From a checkpoint of a small masked image model.
Training: adamw at rate 0.0029, 9100 steps, batches of 256.
Rows from expert 37 of block 9, named by matrix and row number. Rows with one number belong to one neuron. Each number is 200 + 40 x the weight over its row's rms, rounded and kept within 0 to 999. All counts start at 0. After the name is the row's rms in percent of the matrix's.
# up: expert up (model.blocks.9.mlp.up, 64x192x96), inputs 0-95
# down: expert down (model.blocks.9.mlp.down, 64x96x192, transposed), outputs 0-95
up.69,089,219,211,176,215,236,198,200,193,212,146,163,244,195,215,211,210,221,212,216,203,130,195,247,166,202,171,220,214,251,136,147,210,182,217,200,165,202,193,157,190,299,134,253,175,239,119,233,188,299,191,176,220,156,199,96,217,184,254,175,237,181,286,204,190,204,220,151,227,203,183,135,222,142,181,174,239,168,174,214,250,144,283,232,141,246,191,117,200,179,235,199,132,180,229,273,169
up.70,123,241,266,209,135,235,240,207,185,239,191,216,251,236,223,135,135,219,245,131,274,228,194,252,165,171,240,240,176,241,234,177,244,128,162,166,207,244,159,204,173,118,169,214,228,145,284,249,208,176,173,191,254,258,215,219,186,208,221,175,198,141,185,229,131,187,230,166,208,207,157,268,158,208,237,164,179,205,252,280,177,142,222,148,159,199,215,199,201,190,167,140,170,272,226,161,228
up.71,159,215,236,217,190,238,211,205,167,257,214,223,190,220,203,178,170,235,275,165,266,186,167,243,215,190,176,261,128,156,293,192,189,166,135,187,184,166,136,196,172,149,239,183,207,122,276,254,145,186,154,178,250,243,215,264,270,243,188,267,189,143,163,200,141,209,164,268,199,198,211,217,196,185,229,163,156,227,268,232,198,196,211,175,191,204,174,147,143,216,221,134,152,274,175,139,215
up.72,071,195,209,228,169,207,224,127,147,208,195,185,206,205,205,152,246,206,227,197,184,180,268,215,199,144,271,118,214,248,183,282,175,198,222,151,218,202,220,230,179,128,196,126,159,213,187,202,190,193,210,178,217,227,177,197,187,190,248,196,127,209,188,159,207,94,209,230,269,141,173,197,181,178,251,217,156,234,176,237,147,129,210,233,186,219,330,128,189,192,130,223,163,177,131,242,165
up.73,092,210,260,196,168,222,187,193,175,202,139,182,189,174,226,263,217,202,167,178,213,106,192,260,162,255,147,192,200,267,100,176,257,172,159,196,249,212,187,231,155,235,173,191,202,231,145,237,196,261,140,159,214,160,221,97,218,181,249,128,168,183,251,221,191,100,191,156,263,171,244,180,143,237,159,153,233,198,221,205,228,208,251,206,128,256,205,248,175,145,189,190,195,196,195,195,195
up.74,081,224,182,320,152,204,238,250,207,159,208,175,237,200,243,259,250,181,189,223,198,155,131,201,190,224,231,239,199,143,140,212,229,174,114,228,181,255,245,186,195,259,207,146,177,251,209,215,235,194,167,193,172,128,178,157,114,219,183,151,196,199,244,303,194,153,234,206,241,203,170,222,232,207,227,153,196,216,221,185,195,164,117,287,132,212,233,203,200,220,133,202,206,197,127,203,189
up.75,114,243,241,198,133,251,254,211,187,234,194,216,248,198,214,135,176,215,276,152,268,226,146,217,201,166,217,265,158,226,275,161,286,137,168,158,208,187,169,198,197,144,149,236,268,154,241,265,193,183,156,198,266,203,222,192,210,219,245,200,181,133,172,264,134,158,269,202,190,171,175,196,199,173,207,159,190,190,234,279,202,107,246,168,169,210,216,211,227,185,174,131,204,245,187,201,187
up.76,105,187,207,278,248,218,188,213,226,211,130,171,158,235,166,253,213,183,183,193,205,142,255,184,152,257,148,255,184,177,243,236,135,210,203,194,181,259,188,147,181,200,256,216,174,208,231,258,125,274,179,202,214,239,193,251,234,244,128,276,192,175,216,188,187,284,176,169,257,318,233,218,193,227,183,180,136,171,207,182,238,183,126,224,202,192,158,191,156,244,248,187,179,234,258,184,243
up.77,078,160,203,222,211,236,243,164,182,176,213,207,204,196,222,229,223,223,224,258,199,157,168,252,170,218,187,255,226,180,189,180,100,188,207,250,205,204,199,227,197,280,194,151,222,227,135,233,233,233,196,208,139,167,212,153,161,216,184,213,150,192,281,163,180,203,237,157,223,115,216,84,203,139,119,153,190,261,199,148,245,148,198,240,191,264,187,102,173,207,152,195,153,190,142,261,212
up.78,131,232,248,206,155,236,233,207,185,242,231,224,222,233,197,146,154,225,279,157,271,195,154,239,182,198,218,255,162,193,269,193,236,155,177,184,192,202,162,204,175,129,198,188,241,132,271,245,191,145,175,183,272,242,229,248,234,223,211,237,192,128,159,237,130,193,193,224,200,170,197,275,171,162,256,173,166,229,269,269,175,139,223,140,186,221,187,171,169,233,171,122,178,267,188,150,241
up.79,092,210,191,261,168,205,224,229,204,175,177,171,216,178,233,270,291,189,215,220,199,125,155,208,176,224,229,207,216,158,130,188,217,181,144,190,190,273,250,199,174,241,189,159,193,272,170,223,235,244,158,213,168,84,173,165,126,212,192,163,194,195,257,276,189,123,230,210,284,191,179,201,216,138,204,160,201,219,215,185,221,173,143,281,147,205,270,219,204,213,151,197,210,179,136,242,146
up.80,112,237,277,197,139,273,269,212,166,233,174,204,258,230,234,136,153,203,228,119,245,218,178,257,189,180,208,246,152,265,216,149,261,110,153,153,211,190,154,215,194,128,175,228,237,150,253,261,212,197,163,191,242,231,240,209,177,203,244,154,199,151,189,259,151,193,244,149,198,207,158,208,170,203,197,150,206,218,213,290,186,133,234,209,145,197,235,235,224,169,152,160,189,235,201,175,215
up.81,062,236,207,218,192,265,215,195,162,193,179,175,197,266,183,235,253,138,200,164,208,166,186,235,177,262,170,226,188,251,166,158,225,205,194,175,184,168,174,194,160,175,171,284,201,131,209,231,162,265,150,162,178,190,213,138,197,201,264,68,167,176,126,206,173,240,199,219,181,210,210,254,201,191,155,98,238,224,165,175,154,154,182,318,100,209,175,229,202,209,189,189,219,180,205,181,230
up.82,128,177,210,232,237,229,197,198,223,216,133,203,150,227,170,284,203,219,172,197,203,175,263,172,165,247,100,274,178,191,248,216,148,192,186,194,219,200,166,149,137,244,235,240,219,210,217,237,124,280,163,223,234,230,200,207,247,214,152,234,164,191,215,165,191,279,157,165,226,337,206,209,182,233,165,190,169,144,237,180,241,211,111,189,186,193,175,191,156,257,250,200,159,225,244,181,230
up.83,120,228,181,214,208,172,278,256,224,151,217,188,228,260,277,174,228,147,215,247,204,245,113,176,198,197,263,224,185,245,217,209,233,199,166,197,170,241,195,238,217,286,228,201,137,163,304,177,190,170,252,213,203,214,133,188,177,227,209,156,224,197,223,284,196,219,251,181,105,210,192,248,243,275,202,219,174,171,185,233,126,246,240,225,175,137,166,229,243,173,175,199,228,196,153,235,257
up.84,088,238,223,186,171,246,207,247,169,230,207,181,245,231,204,157,248,181,232,153,220,193,190,197,221,235,172,216,177,236,204,145,283,203,172,134,204,169,181,200,245,118,172,291,214,171,217,240,199,257,177,156,212,181,238,160,204,190,260,138,210,163,160,247,164,193,256,210,193,192,255,173,219,186,166,113,175,196,130,232,128,143,292,278,118,172,207,268,232,141,166,164,231,204,177,215,173
up.85,097,195,209,211,239,181,261,168,218,181,167,211,170,189,259,198,156,220,251,196,211,95,159,230,60,234,253,152,278,253,213,173,186,188,199,190,201,198,211,196,208,212,193,177,219,216,222,223,135,207,201,235,205,206,130,191,257,193,162,204,178,194,232,241,197,214,247,145,187,161,153,219,247,116,103,196,182,212,175,173,214,225,209,91,237,230,242,172,200,254,226,196,194,222,278,265,248
up.86,086,224,165,193,152,228,138,175,235,221,307,189,265,217,187,179,225,159,212,214,197,219,171,181,266,232,190,224,230,100,221,242,223,215,149,241,172,278,205,201,219,208,188,146,229,154,225,195,258,216,162,188,151,182,243,201,130,237,159,202,283,202,199,243,200,200,219,216,217,245,191,167,224,238,241,204,252,309,204,212,148,175,236,291,207,141,176,232,203,163,153,202,253,187,108,172,225
up.87,083,186,201,202,221,218,169,224,223,212,280,228,233,224,133,252,244,223,231,231,191,201,196,147,197,190,173,162,236,130,169,226,196,205,194,148,202,324,189,212,168,227,209,278,254,183,211,229,226,180,169,167,84,142,168,202,191,271,135,203,197,198,113,187,191,222,188,229,159,180,188,178,235,168,104,176,176,144,190,171,156,182,157,118,270,210,186,188,166,228,154,195,262,196,206,220,248
up.88,117,215,185,216,196,223,169,206,233,174,289,225,230,245,257,207,212,120,209,202,193,219,101,190,299,229,195,228,174,164,240,222,222,197,138,242,191,258,176,161,204,214,210,190,153,124,300,193,263,129,201,190,177,235,184,228,185,289,169,214,248,210,204,264,214,236,223,237,150,229,146,237,260,265,219,223,192,243,246,204,155,221,230,231,193,117,185,190,238,192,171,213,240,186,139,183,223
up.89,065,233,186,201,267,220,208,186,199,188,231,175,218,213,253,267,300,165,189,216,208,193,190,252,167,228,124,174,260,299,132,169,149,181,191,220,176,235,171,182,170,257,178,207,194,171,149,253,230,257,224,198,138,170,160,119,200,196,210,146,188,174,158,194,183,235,199,154,171,169,232,210,280,159,163,153,190,229,193,117,213,211,89,223,197,209,195,155,157,218,218,192,201,203,249,258,273
up.90,152,239,248,207,146,235,207,208,167,247,239,206,247,221,226,134,145,234,274,152,269,187,145,219,215,180,220,256,157,179,312,203,255,158,164,174,178,201,159,207,195,150,192,193,241,144,263,233,204,154,173,176,248,228,223,251,232,227,219,251,204,139,157,232,134,188,208,239,171,174,192,255,202,192,264,175,173,226,280,269,158,170,240,152,199,212,181,157,165,195,175,134,173,271,179,159,209
up.91,060,205,236,243,228,227,159,194,212,213,296,166,203,194,205,197,143,245,196,153,196,156,206,221,152,184,161,219,218,172,126,98,134,203,156,215,151,206,223,145,239,213,190,218,248,205,170,171,170,198,180,109,102,215,134,153,211,178,259,214,210,205,198,185,186,224,244,128,196,249,247,156,181,173,150,143,170,208,163,156,229,166,212,118,224,138,159,114,162,192,194,203,208,220,221,224,270
up.92,108,241,285,198,146,273,254,172,184,233,173,201,259,238,248,156,175,197,211,121,238,224,203,280,196,183,202,215,176,292,222,148,233,121,166,149,217,186,152,219,175,111,190,228,189,166,281,246,197,213,143,186,224,242,223,206,193,214,232,144,191,155,193,251,147,217,244,141,199,216,150,273,147,218,176,140,199,229,207,240,192,179,225,218,138,164,238,247,209,175,160,159,186,242,196,217,230
up.93,086,226,232,229,227,190,217,203,245,197,165,208,191,271,176,200,149,149,223,170,200,161,262,158,157,158,170,163,244,191,235,215,150,215,162,216,175,267,225,175,229,137,214,260,210,204,268,201,122,214,230,162,179,303,99,206,262,221,207,224,226,181,223,236,191,279,242,103,210,217,222,171,177,243,79,201,157,177,134,192,218,168,222,185,213,166,178,247,219,219,170,193,178,230,244,213,241
up.94,090,262,174,276,211,161,234,213,239,172,188,165,220,242,234,133,216,115,210,174,202,196,172,190,189,249,234,189,241,253,200,218,166,193,187,241,139,203,234,169,243,174,231,229,166,142,304,211,171,212,239,178,196,261,148,210,207,254,209,235,253,179,215,287,197,263,296,122,216,239,250,207,216,247,188,197,162,220,141,205,173,194,207,271,206,108,139,239,228,202,184,191,190,230,223,201,263
up.95,053,228,251,210,205,216,161,164,211,190,172,212,230,200,253,298,154,178,179,208,196,152,198,236,173,220,88,271,218,259,153,194,205,188,166,214,215,219,163,219,179,292,151,167,210,203,161,204,196,236,186,143,163,251,194,87,222,224,265,127,205,177,250,177,182,153,135,128,177,200,190,192,145,230,130,160,165,195,243,160,212,136,192,200,189,242,132,141,198,193,184,207,169,212,240,220,243
up.96,114,216,190,192,236,192,330,213,214,141,206,211,232,196,295,180,231,212,274,239,209,229,112,216,209,130,208,257,178,204,246,124,218,219,142,195,121,201,218,244,250,270,203,183,201,204,226,157,206,190,226,244,248,177,151,246,163,195,235,155,222,199,220,244,195,224,252,163,152,156,164,319,235,247,193,218,202,179,198,196,206,224,216,138,252,221,170,203,215,222,172,197,221,202,175,279,217
up.97,107,234,258,179,124,255,242,230,161,251,169,207,275,222,215,136,169,201,234,129,238,207,174,250,174,177,193,249,161,239,193,175,278,124,146,163,217,201,154,232,195,113,154,232,215,140,256,251,232,213,157,190,269,225,255,211,169,203,243,166,211,144,199,261,143,198,239,176,207,216,187,189,167,194,214,151,208,177,212,285,169,128,231,208,137,195,228,250,209,167,170,152,195,244,188,161,205
up.98,162,217,241,216,192,232,211,195,170,247,216,206,183,242,215,161,166,233,279,157,258,185,144,235,211,200,176,265,139,154,284,219,208,169,155,175,156,190,140,212,173,170,256,127,208,133,271,242,170,175,174,172,232,236,210,270,261,236,190,273,208,141,176,202,137,212,154,252,187,199,211,231,217,189,226,169,156,249,262,237,165,212,224,168,211,230,179,148,144,221,216,132,150,269,165,132,210
up.99,082,267,162,149,249,184,202,170,205,209,120,153,199,251,189,150,241,99,267,219,191,248,222,236,191,206,185,119,256,180,208,222,174,225,179,224,116,230,219,215,240,150,203,217,175,223,233,211,223,269,242,163,148,183,129,196,209,212,210,220,251,185,165,236,204,231,241,151,245,202,188,153,245,184,96,166,180,206,129,211,128,186,239,258,225,150,230,271,231,177,151,199,242,194,171,218,193
up.100,065,223,184,160,151,227,171,171,227,212,223,196,246,190,159,197,228,211,241,184,184,220,210,196,233,135,233,160,218,84,150,249,303,175,178,186,208,284,216,159,172,167,232,202,198,198,118,186,214,258,156,165,267,194,219,245,138,188,188,239,223,218,164,226,206,156,169,234,201,165,209,182,241,138,308,234,245,244,219,297,186,171,239,287,224,237,264,206,194,209,197,199,188,180,160,225,168
up.101,096,211,179,164,213,191,195,233,212,180,118,157,242,196,237,117,220,120,247,216,208,206,169,267,189,232,200,219,241,183,184,191,241,213,186,229,109,244,215,187,267,204,209,159,172,217,168,208,173,282,206,184,249,157,185,202,205,175,258,182,258,189,258,325,204,189,317,180,247,171,159,133,187,203,198,184,217,179,130,220,220,238,226,282,196,226,240,187,252,229,192,181,197,175,199,239,137
up.102,090,230,220,234,230,165,233,202,236,200,167,190,178,223,180,161,155,185,183,190,201,231,256,160,195,223,250,189,186,266,269,161,147,225,243,199,183,173,217,245,203,74,246,178,173,157,300,204,166,163,232,188,247,289,145,228,266,215,214,223,274,199,199,180,195,241,231,106,177,186,227,266,151,253,204,226,148,186,158,215,171,219,211,178,180,147,146,238,224,194,233,191,205,247,249,164,281
up.103,081,180,179,197,186,233,261,194,182,177,197,218,214,162,179,225,283,243,229,241,200,171,170,237,193,225,215,194,235,122,130,256,171,195,213,221,227,271,214,267,188,231,230,112,227,258,193,218,252,235,142,227,132,108,200,220,156,229,126,225,169,201,247,241,198,127,225,259,224,151,161,139,206,139,227,174,220,266,186,181,181,158,176,277,203,211,248,182,166,216,137,203,226,188,133,162,190
up.104,110,195,211,230,239,217,202,211,190,216,127,199,157,266,151,273,187,203,191,200,211,174,264,158,148,238,102,223,229,175,248,235,135,185,160,167,212,243,140,148,142,211,233,204,192,194,254,252,147,254,145,214,195,254,154,220,226,249,141,220,186,192,215,161,188,271,150,200,218,316,200,218,224,231,139,155,145,182,228,155,206,209,116,181,185,167,165,206,163,254,225,192,173,233,227,170,246
down.69,108,151,285,217,203,106,184,155,204,212,234,249,154,265,139,165,240,180,213,176,205,227,227,150,202,246,254,176,171,144,278,239,175,163,153,136,238,183,215,164,191,197,227,147,200,211,267,188,229,164,205,177,219,294,222,269,230,190,169,202,270,248,127,195,222,171,216,228,193,204,230,205,242,226,165,235,181,168,178,196,141,199,248,186,232,180,178,240,193,122,206,192,261,258,212,115,244
down.70,078,262,220,236,235,164,200,247,208,198,260,169,192,125,187,173,159,221,260,151,238,178,152,194,256,174,240,218,188,213,221,204,173,166,174,169,135,179,237,217,187,180,212,166,204,204,245,207,268,145,183,186,207,221,169,363,179,193,185,263,226,194,168,187,168,198,206,159,205,213,170,238,228,200,283,275,226,222,225,247,243,171,174,150,277,194,142,196,136,187,184,156,232,277,159,192,139
down.71,083,254,239,241,238,148,217,241,214,188,303,165,181,179,193,193,170,230,253,174,237,184,148,198,228,166,269,223,206,193,202,232,156,159,158,169,137,186,250,218,179,174,191,196,187,173,267,215,270,161,178,175,180,265,159,345,194,191,195,225,231,221,150,173,188,200,205,165,206,196,194,187,264,227,275,245,210,213,221,215,239,171,164,144,279,189,138,190,134,189,185,168,240,276,168,212,142
down.72,070,209,202,216,200,272,224,225,150,201,224,196,142,253,222,210,218,207,195,157,203,222,20,236,211,225,171,183,224,205,221,181,163,114,223,131,168,212,177,179,194,214,291,212,224,185,227,208,157,205,199,209,216,157,204,197,226,246,193,196,222,208,247,217,175,262,143,232,190,208,268,177,292,262,203,175,150,218,249,173,237,190,191,228,252,209,100,168,172,211,228,200,208,201,147,146,268
down.73,098,190,258,231,200,135,179,214,203,201,184,250,172,231,201,207,213,234,217,199,206,167,163,183,257,187,236,218,219,125,227,233,158,186,174,173,119,248,206,187,193,155,211,179,210,131,269,181,257,186,215,137,226,286,229,344,215,232,138,227,268,229,119,187,220,184,186,199,197,229,174,138,224,199,191,251,175,212,192,166,141,201,226,194,240,217,149,215,150,126,201,194,259,286,190,250,205
down.74,085,141,309,170,179,206,150,153,208,208,90,218,165,220,212,184,131,250,237,227,219,232,248,215,223,209,231,182,221,208,172,214,171,179,258,108,129,203,250,229,217,156,159,232,199,177,233,180,195,256,214,150,233,273,234,237,217,153,199,214,229,215,126,189,185,195,162,161,223,208,241,215,176,222,239,207,225,173,131,196,178,240,177,141,245,216,181,131,124,149,229,211,198,273,263,157,204
down.75,081,254,211,237,245,154,206,237,205,177,282,153,192,129,190,194,175,226,263,160,239,185,135,189,246,170,233,219,197,193,215,205,161,165,178,182,134,182,246,206,173,181,200,176,196,201,235,218,267,159,185,198,203,216,155,359,185,193,188,262,211,208,191,163,179,206,203,151,209,202,172,215,245,219,263,268,232,220,224,232,257,168,180,157,281,206,141,187,135,202,174,153,240,272,142,202,127
down.76,125,201,173,129,178,147,176,214,199,189,248,195,239,174,199,157,161,204,168,209,217,177,190,214,226,160,232,176,173,222,232,103,222,236,190,210,271,193,231,212,205,216,202,165,164,242,119,154,221,84,206,236,271,131,256,172,172,193,229,215,197,166,196,219,186,159,250,174,176,199,131,260,180,162,226,321,283,201,250,160,231,246,256,175,258,238,224,240,243,215,162,167,224,157,186,215,176
down.77,084,202,210,168,220,138,171,225,225,198,191,260,137,241,221,184,213,185,167,129,207,237,192,203,220,222,185,172,245,206,228,205,191,172,211,128,188,158,249,198,199,247,242,201,144,198,253,115,134,182,217,193,299,224,211,211,214,189,222,214,194,177,177,252,196,154,203,199,198,250,206,281,220,239,276,293,224,182,153,245,148,176,211,208,177,188,183,188,162,198,181,199,233,223,288,39,233
down.78,081,261,232,235,230,164,205,246,215,192,277,163,199,150,187,173,159,232,256,163,244,179,133,180,249,173,274,218,193,204,213,209,165,157,164,176,144,190,242,208,186,185,202,185,200,190,252,221,272,155,175,183,190,243,158,349,191,204,189,249,226,214,165,183,179,203,212,154,192,204,186,226,249,226,262,273,226,221,228,228,240,174,188,149,278,199,138,201,131,199,175,163,240,285,153,192,135
down.79,102,159,299,183,161,194,153,188,212,201,138,223,166,275,198,154,153,246,216,230,215,247,197,220,256,223,214,203,206,222,190,242,176,177,273,111,115,176,211,223,198,180,189,220,183,153,264,149,174,208,194,151,231,318,228,203,236,174,215,174,224,228,99,207,191,192,182,190,203,213,231,216,202,252,223,212,174,174,174,215,164,246,177,157,231,189,144,122,121,145,217,204,221,268,246,146,221
down.80,082,264,203,233,234,177,195,247,205,188,270,178,187,113,188,188,174,215,265,145,248,190,135,205,248,174,216,211,195,204,218,200,172,174,170,163,131,194,234,213,178,184,213,174,215,202,232,222,278,159,176,200,208,218,170,359,174,195,191,265,225,210,188,181,175,199,192,173,212,212,166,225,224,215,280,276,234,223,236,238,245,179,178,152,285,196,132,200,133,204,181,151,243,265,149,195,136
down.81,069,213,236,244,222,139,186,248,212,199,228,207,172,98,200,178,168,225,242,185,214,156,179,211,215,200,259,192,190,189,188,212,146,189,173,164,160,210,234,177,180,152,225,175,175,208,239,218,276,148,195,167,236,243,180,356,204,197,182,271,232,225,229,169,210,191,211,153,256,233,174,158,213,197,233,313,256,211,209,244,229,189,204,164,314,208,171,212,146,203,198,180,221,236,142,202,123
down.82,148,198,167,148,166,179,195,224,230,202,234,184,286,203,182,145,169,203,175,190,214,191,188,211,221,148,246,190,174,224,237,123,226,251,170,217,274,224,228,205,221,237,221,191,153,208,115,162,201,74,205,212,273,137,240,199,173,204,226,271,232,137,191,219,191,176,272,177,161,214,145,214,181,170,224,289,283,198,216,167,236,224,280,212,242,211,226,267,261,193,171,178,210,145,158,210,196
down.83,131,130,250,210,209,230,197,101,229,185,170,206,177,106,181,244,215,248,219,242,200,236,299,200,130,231,216,154,271,137,163,183,170,181,246,219,265,203,220,228,220,157,146,200,228,289,182,262,201,242,192,207,241,166,137,175,216,154,186,233,191,269,154,173,203,247,176,177,294,191,191,181,236,226,179,142,232,175,159,205,241,140,177,143,214,203,246,218,179,227,246,213,205,216,242,195,218
down.84,076,223,210,249,244,173,225,261,210,177,266,205,160,128,207,212,180,225,253,172,229,168,144,217,227,176,230,225,199,190,191,204,159,166,154,164,148,194,246,184,163,171,217,189,192,199,241,222,284,166,193,181,238,239,139,369,186,195,182,273,221,242,226,172,189,196,179,167,243,208,173,196,252,216,250,259,237,205,233,241,218,163,183,154,269,205,146,196,133,214,178,172,236,258,145,187,122
down.85,102,160,248,167,231,206,200,218,223,192,262,148,142,148,185,200,252,201,144,140,173,235,181,247,300,204,125,146,180,153,289,220,168,200,228,154,185,174,225,246,181,193,250,195,152,236,251,178,219,210,164,200,245,269,190,219,183,157,255,114,270,220,218,196,215,132,225,217,198,245,192,248,237,202,184,168,182,221,252,212,243,203,202,266,148,163,147,250,216,128,234,211,275,207,236,192,187
down.86,095,229,209,187,218,138,212,223,212,196,100,258,216,173,211,197,154,189,220,232,200,128,247,234,167,205,269,242,196,250,150,198,212,193,244,239,206,144,183,185,187,185,216,195,145,195,141,266,186,192,229,214,221,183,179,243,242,176,231,259,129,195,239,193,189,238,113,146,269,145,204,214,148,205,182,236,228,131,141,206,201,222,164,92,195,257,220,189,181,247,221,211,108,256,252,158,158
down.87,084,202,173,205,213,144,194,204,219,186,161,222,157,128,220,169,198,213,201,191,215,129,175,277,229,188,253,242,168,323,167,223,198,164,228,262,198,175,210,194,178,215,176,226,127,194,185,207,195,193,207,212,307,227,164,217,204,145,231,199,186,209,300,212,205,212,212,180,239,236,248,200,209,198,286,277,198,225,203,267,279,233,244,184,178,154,150,243,216,184,260,200,127,171,182,244,115
down.88,138,197,198,174,224,187,175,184,200,217,123,231,207,106,164,230,186,208,182,207,196,188,309,182,127,193,244,196,189,208,183,135,205,253,234,260,248,163,203,228,193,201,160,200,190,236,118,279,179,256,205,224,258,114,181,176,201,133,241,256,167,179,190,174,195,198,133,155,256,166,222,199,151,189,216,203,251,146,141,206,233,183,147,138,228,238,243,231,160,257,257,210,136,247,207,179,164
down.89,073,151,240,223,203,97,185,238,191,169,181,205,189,149,167,186,149,199,202,203,230,205,251,147,238,206,261,188,185,165,235,232,142,202,233,127,221,141,295,210,157,170,196,198,170,240,211,186,236,141,173,180,247,259,220,264,217,143,210,180,246,226,229,177,203,140,237,141,252,238,246,182,194,225,192,304,237,197,149,259,229,202,223,171,284,209,186,256,161,167,237,191,227,200,217,126,145
down.90,083,253,238,230,228,150,205,261,208,185,284,154,196,158,184,180,156,228,255,157,232,182,147,177,254,171,281,216,185,209,228,204,171,162,176,171,137,189,259,216,188,182,206,180,210,186,254,211,256,147,177,184,191,251,163,348,190,208,194,240,231,208,154,185,180,207,223,151,187,198,168,222,238,232,258,277,231,230,238,215,247,191,193,153,279,200,138,188,133,191,173,167,238,266,169,209,139
down.91,059,265,256,173,250,161,192,213,219,214,154,224,142,203,234,177,182,195,251,205,215,121,179,219,173,233,226,215,140,232,239,287,185,180,261,150,214,192,215,129,157,266,250,239,138,201,202,217,246,240,157,260,274,184,186,266,195,157,131,246,223,200,263,230,209,190,209,235,210,242,158,217,222,180,208,249,272,175,237,209,147,190,262,263,214,230,197,256,184,215,215,209,245,170,210,198,93
down.92,082,256,217,227,233,174,190,252,199,188,259,167,189,118,192,186,177,215,253,146,242,184,140,203,245,186,235,218,193,197,210,190,177,177,173,160,131,188,242,220,186,177,215,180,203,206,240,214,283,151,180,196,215,217,167,367,177,196,191,268,225,208,185,187,177,194,198,174,218,218,170,221,226,205,282,280,227,218,230,240,229,184,178,151,286,200,131,193,134,200,189,161,239,277,149,190,132
down.93,091,185,200,168,235,192,191,156,200,185,305,161,153,143,218,222,223,223,177,228,210,121,174,275,171,203,275,200,191,210,251,149,163,187,209,201,302,173,232,193,157,225,150,151,133,209,187,215,260,155,195,251,299,136,176,190,194,190,206,202,202,236,270,196,222,175,238,197,203,215,168,232,230,186,243,242,279,200,300,188,231,193,242,216,190,176,211,255,225,226,210,181,231,124,173,230,126
down.94,100,147,241,169,232,173,188,129,169,189,249,168,167,130,227,243,143,208,224,234,209,144,282,202,186,144,260,175,207,179,229,141,174,222,227,172,300,172,257,224,151,184,136,162,190,282,158,223,230,168,192,259,231,152,183,184,191,153,197,186,164,256,225,188,199,201,186,157,245,175,138,223,210,185,185,270,248,176,267,163,225,169,185,107,221,216,288,249,196,243,212,192,203,181,228,220,168
down.95,053,153,241,190,232,93,188,201,228,235,221,205,207,176,182,187,220,192,183,175,220,163,202,197,231,206,224,205,197,105,231,191,158,193,223,140,222,203,258,161,183,211,214,171,161,198,208,247,261,168,225,188,274,194,252,333,188,169,125,259,197,212,183,182,214,141,229,205,249,260,209,153,230,197,239,291,276,217,126,204,162,226,236,219,253,203,238,262,134,136,205,199,200,143,179,201,214
down.96,134,152,236,167,190,232,204,152,223,189,145,168,184,210,184,203,241,188,186,222,181,280,291,217,133,268,156,138,203,162,187,248,222,207,258,223,218,175,208,242,238,213,187,217,218,273,209,201,159,236,210,209,195,203,175,82,175,145,200,124,178,259,104,208,221,166,208,242,215,220,215,229,226,212,158,127,177,193,209,255,188,153,147,254,120,191,224,161,223,170,219,222,213,162,279,160,253
down.97,080,257,213,238,251,179,195,252,199,198,277,169,187,115,184,192,173,225,267,151,244,188,143,215,251,180,218,223,194,201,214,190,171,161,169,165,134,193,228,217,174,190,217,182,202,192,231,223,274,153,186,199,204,228,163,364,182,194,188,255,230,210,176,178,175,200,194,173,211,217,167,220,224,213,278,278,228,227,234,240,237,173,179,155,278,197,133,197,135,199,188,155,246,276,156,205,147
down.98,081,243,230,239,233,156,218,261,218,192,289,177,190,186,195,194,175,240,249,165,236,186,144,187,236,168,262,220,203,189,210,236,172,166,164,162,138,203,257,215,187,174,203,197,193,164,260,206,286,160,180,188,178,286,144,360,190,205,199,227,231,207,152,192,197,201,229,181,189,195,179,186,271,229,269,259,212,213,221,206,225,176,186,145,269,188,135,184,127,180,179,166,213,253,146,210,154
down.99,098,133,261,213,236,135,180,228,183,192,322,194,145,178,213,230,139,210,190,273,216,114,185,194,178,205,288,199,198,230,202,249,134,168,236,160,247,162,214,194,140,192,147,125,178,220,203,205,200,139,223,177,222,227,180,137,244,173,189,183,129,267,220,183,190,224,215,166,266,186,259,231,227,244,221,263,181,205,253,197,259,235,190,144,224,216,183,200,168,226,215,184,189,166,254,146,156
down.100,068,182,197,228,187,232,208,207,158,205,127,254,227,268,164,165,237,202,181,225,207,206,114,259,219,248,210,220,162,346,208,204,223,140,180,178,174,171,133,200,220,239,185,229,245,211,182,211,185,162,220,268,164,185,192,227,278,190,231,182,189,201,213,262,183,252,100,227,200,169,222,223,207,243,218,167,161,175,142,185,195,235,187,116,192,213,123,125,196,165,216,200,135,260,182,155,184
down.101,130,172,282,170,202,196,203,141,177,211,240,225,165,268,199,188,193,209,208,226,185,212,289,158,181,222,247,185,166,194,224,233,195,162,191,114,235,155,170,206,197,215,155,101,231,217,267,180,206,191,233,207,146,298,220,160,235,184,150,149,189,314,102,219,223,206,180,211,193,192,242,270,207,205,154,187,178,183,259,227,184,173,175,152,189,204,221,189,166,154,169,201,268,237,277,159,233
down.102,103,209,170,203,220,227,187,169,198,165,293,123,188,89,227,246,199,148,209,176,193,137,196,237,174,169,160,202,229,161,229,156,211,217,218,197,284,172,214,184,165,179,165,171,183,245,139,245,216,217,166,235,173,127,204,173,154,169,178,187,165,218,264,174,193,214,218,185,189,229,126,189,227,159,176,195,264,227,279,143,242,131,217,236,221,221,251,249,251,270,217,189,227,158,178,289,137
down.103,085,193,236,180,176,163,174,217,211,175,157,228,167,246,236,170,188,198,172,182,210,225,188,220,244,202,186,180,205,277,202,199,174,148,243,134,72,159,203,182,218,195,240,205,188,138,201,105,111,215,234,156,260,263,227,199,234,189,281,165,172,163,162,205,177,224,170,129,220,220,219,280,184,270,249,227,198,195,178,220,222,240,157,138,169,221,137,139,148,195,178,207,202,230,265,134,199
down.104,129,203,192,167,197,184,171,207,238,191,233,186,249,144,196,168,172,221,182,200,212,156,162,242,223,140,272,200,184,230,213,124,194,228,207,250,268,208,245,191,195,220,207,185,156,215,128,175,202,90,200,188,299,119,233,216,182,191,222,273,220,150,216,204,196,183,241,169,199,205,152,216,198,192,265,319,292,189,198,161,282,237,258,190,264,221,225,250,210,217,180,175,216,138,182,221,174